Weights of a small multi-label audio tagger: activation relu.
Rows from block 4, named by matrix and row number. Each number is 500 + 25 x the weight over its row's rms, rounded and kept within 0 to 999. All counts start at 0. Numbers have three digits each. After the name is the row's rms in percent of the matrix's.
# weight_ih_l0: LSTM input weights (gates i, f, g, o stacked) (model.rnn.0.rnn.weight_ih_l0, 512x192), inputs 0-95
weight_ih_l0.179 092:468496466476526484488478490498509526539503481511465494477509518506547508511502483484508478513508472491477510521481499483521474495479461514520497496488500462475509458519449504478479508521454482511572528489475533532452462497506436528473506491486468515496546531526463532491519486501493515509
weight_ih_l0.180 086:492502496515462455478481461518507487494511494463525582522476478486481481519506480486504487517487520467486479537522485520504484516508526495533506481501489479490501513533507564548499516501514507509548461533490455502508570530491507463533494499524511522492469523502500468490459510497474472493
weight_ih_l0.181 100:481491497541521482509515474505497535462515506494502493504513499467487539502496506549476506501492434456505479504503500493542489470447477464529544474495472535514473452507492488498567490521479504482454488456508512516514502533538540503531515471487565478535494506489486514522538474509531499484
weight_ih_l0.182 094:513487487515517517512462483514511497502502519489504518513448517500493527528518505508473472470475492526506535503480486459516503491483471475528528514506480490488515491477504452495541558500494523506528531507518477492516529507500534539544549537464517538491477539534494505475475471488518560488
weight_ih_l0.183 094:542498570474546482475507542546500462486478482445494546495487499521524511534508449479521481511527513531517472543461548506494490507495509472501497463496460480473487468479475474508499502524483546512495489499465467509448502491467523524488504456495480517546465499466512508495484520503509496506
weight_ih_l0.184 110:487505533490512430522501482514513492547522537517476452508523511500500492514499533466518501530464524509510511517484507518555508475460491479477501506537526496502510513543502530523512526497450449472517530507531463532466529491507530490460487511531509496483468471495518517495466466509408494486
weight_ih_l0.185 106:571510516492464454518553512502471516494492510518514515494493515505479494489488478499492496483494483511511513489536502499472503488526504503452508433499465509481562536531511516455461461522521491524481467491538518514507498535465489449498488487492475463517514528465475495509488499503512527451
weight_ih_l0.186 110:515482504518480547500496525484517516499498492482482514475487537536533508503523466514489498566518519508508489474477503523473488493490522456537482445513537442510525479513556491478465477485478514496459535482498430521509532525485496514524512488489508498493515518484528502500524522530486486512
weight_ih_l0.187 112:521491497547490529523508515507487497506484485465532494441523529491499518485484464494522481522546500471478458495497540496533496529487496509537537507489534477537511534458480541474502506513503452461490482457496508482488528497512544502474500515516522480559455492474464521528525520502486527498
weight_ih_l0.188 100:502548501519513472500527521472518498455559532488519490472474492529510453510535506497503510548513461456541475497502483485509482502531471493528509530496520511489496500499479510519507532436496541527531484475517512489514511522501468526511501542467540450490494469490540509527511459487485477496
weight_ih_l0.189 100:522514498507492479499490474502523514520555494546463462481519505570529503486512501476485489498522504485471526512507517510477506524507495471504495489493473510489506519518497491503466498543503503509514537528516546504534547504499520512492489567504500509486531505474539533494516450524461507501
weight_ih_l0.190 078:468516489480475542483492497559523522499549540492505484530467547511492531504486511490502503526490468509496496509515504505521529515463503539511517479476481481490505533472496472488521505480472530528476457538530492455529518520470493556475494508497526513494471487548491483582490501498496510483
weight_ih_l0.191 110:475480507506491463513478491506495527486524530547499497497498475506430524524526487491494469490492489486486519479501480490469485509468518499421498481471543541436484511510508511497524501494524518515499496531480464532504553476455523473522498491513481467509508547486546504498507486511514461512
weight_ih_l0.192 086:511489509504494465511472520487495447485498463461453515560495483484550513488532520536547454470523538531507498497486518490507465521502509517502544493483463500476494486484498475486499520489478433489513502475462520546465533528506504482515536469460504489480481542487483506485560461492456523485
weight_ih_l0.193 109:496503528522507506492492492463491448513520512486498488506504539479512542480585456475492466453544495486499498501540519507497462500506510505492532471523499493523485491535501496518516491459486519493521483497471454494515569468489519482515486556509504485493502522514459492500517501482497534504
weight_ih_l0.194 106:474548507505497468477501566497490516459501538494505497505522520539487468528450524489532472488465519498492531505469500520488498491516531512488489496491534473507543491533438482530504520529493507512443506518532545527505517498513490479487510512486537563493513498520506499482491536464516502479
weight_ih_l0.195 095:521489520495506472506476531486505460518484470500480480491464543487522528514513506504522449512520516485497464501476470465552499483501514509480473494520508514489478483529465512517450494497506476516522502494513490531467497499506474533456488517494492505516507488517510483477484452471524526508
weight_ih_l0.196 095:522533500472506510475478488507509441532510533485523575497532472497485493509539476552513481501485477462478548512480523507476482499497466513538454489469479549514550480507526527477514534533499524482539495523514528441510551500498497486460499545528481472464472522481479494489483509514546508505
weight_ih_l0.197 098:525510512497480515484482505462499477460497488490489508515470506520501485514540465517508533506457497508478499510507435466532493569513495509538518492482509532495504502536503469476489493497481489460474532517503529511479511449495504538440444450451500545491537530489489494471497491473502452495
weight_ih_l0.198 101:502484535522522507508513498477517499493513494484482552493524493506502488456471511480493490461467466524497486542452515481514513484499520488535490502496526515519465482487478489491477484539531492444554519485507502518483516509485484507502467510509469495459492492522528497511468538532468469507
weight_ih_l0.199 118:491489513451473495501468489498476545516538500519521464505501534529487519524452481518527520506479522501512487468535465502471529507490478454488461521500518480464476549516491515537502488545524496515493514511544516491515500535503484445488512497526474478501546507490475525526541469507561486517
weight_ih_l0.200 097:485467489523476495494550461516518563500479537483470497517476499528496488480475574502489519514536493510508488476503478506499489514520486510494468474494483473461479487480491460519545494497461492479518475488526468536452479523515539527515497466498489520465532495470473512482481517499481459465
weight_ih_l0.201 108:508515537502504525504534477512473471506481517483496520476494508517493546469530474472504486484470482484546489475506511513469498502494485512469468489486484501510538498533477494539506468514491522516515509519561477479506519478475503496464503492499506496442514481508484469466461540541524521514
weight_ih_l0.202 111:497511512484457528503454534512475527474516518515501469517459472479512539467471484495515478513486475432464471510467503527484516466481478517439474481510484477467517519549511475531443508531519482523499498543471515472519495524515434492508503487515515491504488463475504522512509530511533502495
weight_ih_l0.203 109:484516480527500472551482498488501542483520485481487513490503504484490473504488533508527499492489496552503469503510536468452492518512481569486478493508486475479513504484499461462523520490500503503489488529518533523502518508498531489480519526539502491510518413482513507497508455537505466482
weight_ih_l0.204 104:489467461503484490526517547484510522530467502499472502537512502519494550493499539515492482499519495528539512471489508463505473464483497514518534492459476521513488505538558496487545532546495505469528487478521506470510480522473519500466444495524520495507484517498478560472518509522578474453
weight_ih_l0.205 102:481498512460454459467489511522460511509533485513524463492538483490464529511459494507502498504540538512500497505505560467470478487439452500472482476521495499492511535480514476479505521501533529512501521514526503523483470525479501505486455461506459511519510516557496514502494524473479450537
weight_ih_l0.206 101:495494518492523505544540503519470489527564503526499490479497513515465450507532501508488472497493529491474542484533507524460476531511519511542465493473510510516469458490540516467476481494482523452511448508491505521516510503502505510486501462451503466502529479463483460460527486491521468482
weight_ih_l0.207 105:524464503485497510500498534509486511484494526481468476515515467499515510479539539503548516481517453485499464538494520507486489484496518486495494448473478486455498532536484514509512487431506510496495478520466474498455492486505469504521497471522484488492512471503486490486527454501502521484
weight_ih_l0.208 094:506464524539543544494499480493507508491526504477520523503469492513522483497494517478479478491498465486500479507432503470484504496467504523546476471472466482507490494478505444497553507474514522548486486528485480502511540528544503496546568481499485452481538556531497510490533502510506555495
weight_ih_l0.209 107:496502502474508473509527528500483483528513483457539528485521541485485484462512528527520459534497507509497481507566522550512481497485510498489481525496519525488492497518545510551505491501522480512498508487503486526489508531494501468459486484515514455539519509538481459525495492512481468501
weight_ih_l0.210 099:504483491478500529519498452488464474520525511483512500496512477510509508465503435487522498475444470555490499473530498477529506551515452517515511496506527550497491465502493483520485497496482507496499514471460455483492495498521505503493503506456511480534491575489471465474466520563490499499
weight_ih_l0.211 096:473486509516512524514522485520520484533493508495545523498475449525548449444467511524477513543494491501510491503468496518495473530515517502506486533507483506562540515497506557523523502445508511490545526528496475485489491487482468500490502521520557461484499495492500504480488533525526455503
weight_ih_l0.212 097:526538490496521495497492512521473476550496456500488526474469501516485469484514523499536505488513461502501507516496538496495526549478482475463480489509512487473493501524534529499515502510479493503523516537485513457467471531474493504496498516545533442562482506537476465572503521463470523498
weight_ih_l0.213 100:502500491508493489530529507484501502510445530487513533431503502529505550505520516493459511490506513486544494507529477481450505488499436488499481520500496445548478471473495443504455501508510511501523486481510486525483497471511517515493475445510467496511499474526480468515482499491507503496
weight_ih_l0.214 095:483451481493415523485512530525470493520473486539485527532456476471516518554501529510495479475497456490488477502525494493498454515491533483462490559486468542496511489541507515511531485472470475460489517511451507457488502538533505542490513505472480491470474500452490488479523506521478508467
weight_ih_l0.215 107:535501522524499519469543559471475475516502515492470490492537519494484508539477477504503513538520481487455510505494530473505505547493499474494515486504474534547500466519480525518525543514525515499523480521500440516546548515504501472497466524514496444481515541494473472521524490508501493477
weight_ih_l0.216 102:518480480473513541531464468471529475488505507492490476495475490526516486491501509517507498527513500496503505432541516475500458480490522522516512490501483471508475545518471470494482496492466511520466483537486463518524501520458484454469500497493503530510480521519497470512468528504514462508
weight_ih_l0.217 098:477443517482517507541524521493479496530491484486527538557519505545518515477442520529525490501487557500513511473526460493496475512515519495471520496510507501464500479527500526481535498488469511497497531511495446473487558455500502511468499499500486496549486485486488516497475502531461489457
weight_ih_l0.218 103:495486511532529542478509509540476519511509535462526523510487476474523529492587524494528462473513528488520483486511521479465503537495508500436479515522515552521487506481499586495526504441542448454468516489505493500467475498497485487533470502504465498484516521515484475498520542521457531470
weight_ih_l0.219 105:520491482511508477476468476466483510510554486542518489539493509495529513494523507480493437476501538483497462458473521525470503493492505472492521496469490505506543493473510489477490519501510507499494477468493497454475515495528478507550505506486526475500509498533487496500470481461481493501
weight_ih_l0.220 109:467511511494487526497449512486446506498520483487496508493422536475513490476468459468484473516454492467521448505503538532504487518491518529484480444514459535497499526487511475500538468460524490510501460530530526522513504508470489481492526543488501481491500479505496487537488515517511480520
weight_ih_l0.221 110:459516531492487507489492501505510518526509487480497498498466499554523493510486509467506520504495562527535495487490544472494531491483504471502465480501505488485488496530512515561510531523469490535522481486477441488494472506484509502481448535495493466452517468529480475486469439510518473523
weight_ih_l0.222 092:511462494488499544475510547503498489497485525528521472515450519481532493534458483500507490493495536456517461510503483490487485516497462505493535521486476546472498513499504539478494514501488471498455556496550489507503469492482542492474474493465461505488523475488523525505552512471488478503
weight_ih_l0.223 107:489490517500483535524478466470483446538558499501511550504452489526523493502558534503485483519471517544502514530495495480510505499485522543518465503481492511464505505503519475489472481488519479498485516424510487532478478507474488525470533509511509498508486496543545445465496483471520457564
weight_ih_l0.224 093:538505488507529497474483468507520538490495525519483531531468490525536499497481501461483489487487505524482507521517450515473478461542510492486471471530537456532520509489529484484494547548510498504504515466522505486509488461520552513504527504517527496470488454545467480454513494435505526523
weight_ih_l0.225 108:492487493489542537494493511467528544476505470501478506468503487485480520537539492528510515487476514498505444482521509527496511526512498529490494528457495508546507503477535508468506489504533499487540514534500533471517494555515485492490492455479469486507517511560576462546464511478537510502
weight_ih_l0.226 089:566510509473520488452486524506473480491503524473544506523520507474463493520507500457508475528453493477484510523513451485519457490471487528470565467477486517472514494508495539482496519473467534490486495515505473466510512503488508486492499502488481487493500529522518519496549512493526496522
weight_ih_l0.227 102:564478493521543513549536504517458520501512489493480497488503511463494507465454462516434532500517518484545498472524507508522459554543519488482475529483468510519467489508509471469499487529473492528523470518479515486545465488508481467518512519465466508500478502526550470516536517491493495485
weight_ih_l0.228 101:557496516494476511515515550505506473486502524434463519497526570522537501505495492486471460518517474518507458525568462531464485555460508513502519478501508527536531535515516511482500497489520513501484523498502450499545497486524525538492509500520483515504472488513486468511463521465515488468
weight_ih_l0.229 100:462494516540510482502499454490448489503482485491491506495466493487464485537503496501447454493485479512510520477497497551523506477534499472525426503505501477463515500482516466502476486484478536550563474537497501519512573472493513530500493494505529499488503494556565499483541517448514456504
weight_ih_l0.230 102:498539499494512470497493511505505520526486481525495503494486513477503550503470523502499490480486527470509480470513515536478537450497507485461476509466505550502520487493507482500510477502443502491486501509512487543472516585504518529511506509476541490540491522495513476498456499468463475469
weight_ih_l0.231 100:476503522451464532490497535508522545479511473484469502494481530508521507563506512485476523474499493452481464461483499494485521452501504532507582478503489533496500490525518501563506479471486523489463519466512541514532508530487522483468460508449498534474513500503497485475523539499533496469
weight_ih_l0.232 091:495492550515485448459509464505447532522531519451541495537486499508497509507511520503480497464537537510517510495501493494513480508508466499483492512497530486556494486509505462447547472524496478499504509513509506479510475490482547473507466527470491507535501482459482509473488470475449489521
weight_ih_l0.233 102:513496514533504541505485490501514468475497490506516477477492509497500492527509502482566496484503478503457492492536498507462512493434491505502520493456546477522513484549502476472495524489476470490507466525550457499466488494514477477507474520474476544527499495488496538485467487507517500526
weight_ih_l0.234 101:468492493483516510479532502458519515553514503465477496520539497467533492465488498530509493493499522459484532509522523460526513513515501543527468515465508518493475464484487500506526466444499453506548499492518531523523475519527475487468524526525477524483471477490539488534498497503477467494
weight_ih_l0.235 102:471482509476494505530522505490519504472511536506536522513535473489488535520530493450479535533494487480467518497456462518538499516461510482526490520497499507486518504519474528495485517537497501520479501482524493530470495557475475511524482552511534457516489506491528524525470503519472522471
weight_ih_l0.236 109:558493532537528536522501480506510498534445523470477498482492480548513521502489487475506525515480520527486511529517495511470499522538500465513529495498505495504481510574527486506542505470473521465525468500477476460520484500519469533511510458571510487499524498489503507518487516507517470512
weight_ih_l0.237 106:495473502501452528485538402453487479449500479554521512479528502473482519464460497546497503513501466490495499513503499519513511480529482442469485474479488486531519516484503531518495460513531504487510510441501453510526546495500485518497523526567525524459484519442491547537514491516514528498
weight_ih_l0.238 094:471521435517466471470505541493465513490474500442508555494499493483512520501505519500526520507463500473513508492464498536513473541479486508535516483505462502504512473534498470501485487501441487552486498545428501477516476506534496490488461507501490547505457521559480526515482507498480514462
weight_ih_l0.239 109:501504555503512502485489481497498489523475534511508511545479481502512536482505500542490486498528519487520497511508471512494483499480477505514543484522492488495505513506490431473472446476527445500508498494495493479504496540552476469501471516517485496472529504489494466491508517510462511508
weight_ih_l0.240 092:450525451490521471450492507499478513485502507512494526498532481523476538514514490475497488517552502504519471489528529497480488507450490471489493474536526506528480469493503478500476508509470541481535469540470529501506469500531510494507539481493544478501524522435493507470479518505460456478
weight_ih_l0.241 092:496492486434501520510524509474522524479493519524523515499524470497481466484475528492539451500519484480518522484456529498495466485493546487461503517518477503546486498509500503553467517518488479495517480503514509492498500484510509461503487454452514499486536516482481495565571491519526491515
weight_ih_l0.242 111:529495514521485525504550494475484511503505509518528520506463536514510542544502503492453542513478469509519527501492501487558543467514479517534484497515469514509508469497498484481479485535547515541490517471528481518477489573468456493464522509491502492505508482509500507546519486531522476468
weight_ih_l0.243 107:521501457523483493471469491478511515448474503549485518496494494493477535527458492527538502496487490519403480466503534549485509536505495524506528497500482505518469493488498473493447467550496510506522483510501496509501505461457513498515489505503517503579462534523505437524503537477521498508
weight_ih_l0.244 102:508516531509498529513498465501516524517471481497502496512464507486512516477502551532506504523510482540485571543539469519482482518473527510503470493476508522539491525542485486517534495548519520520451467525526534497481529450526496475491464482475501480473464497499489484497496536546549493522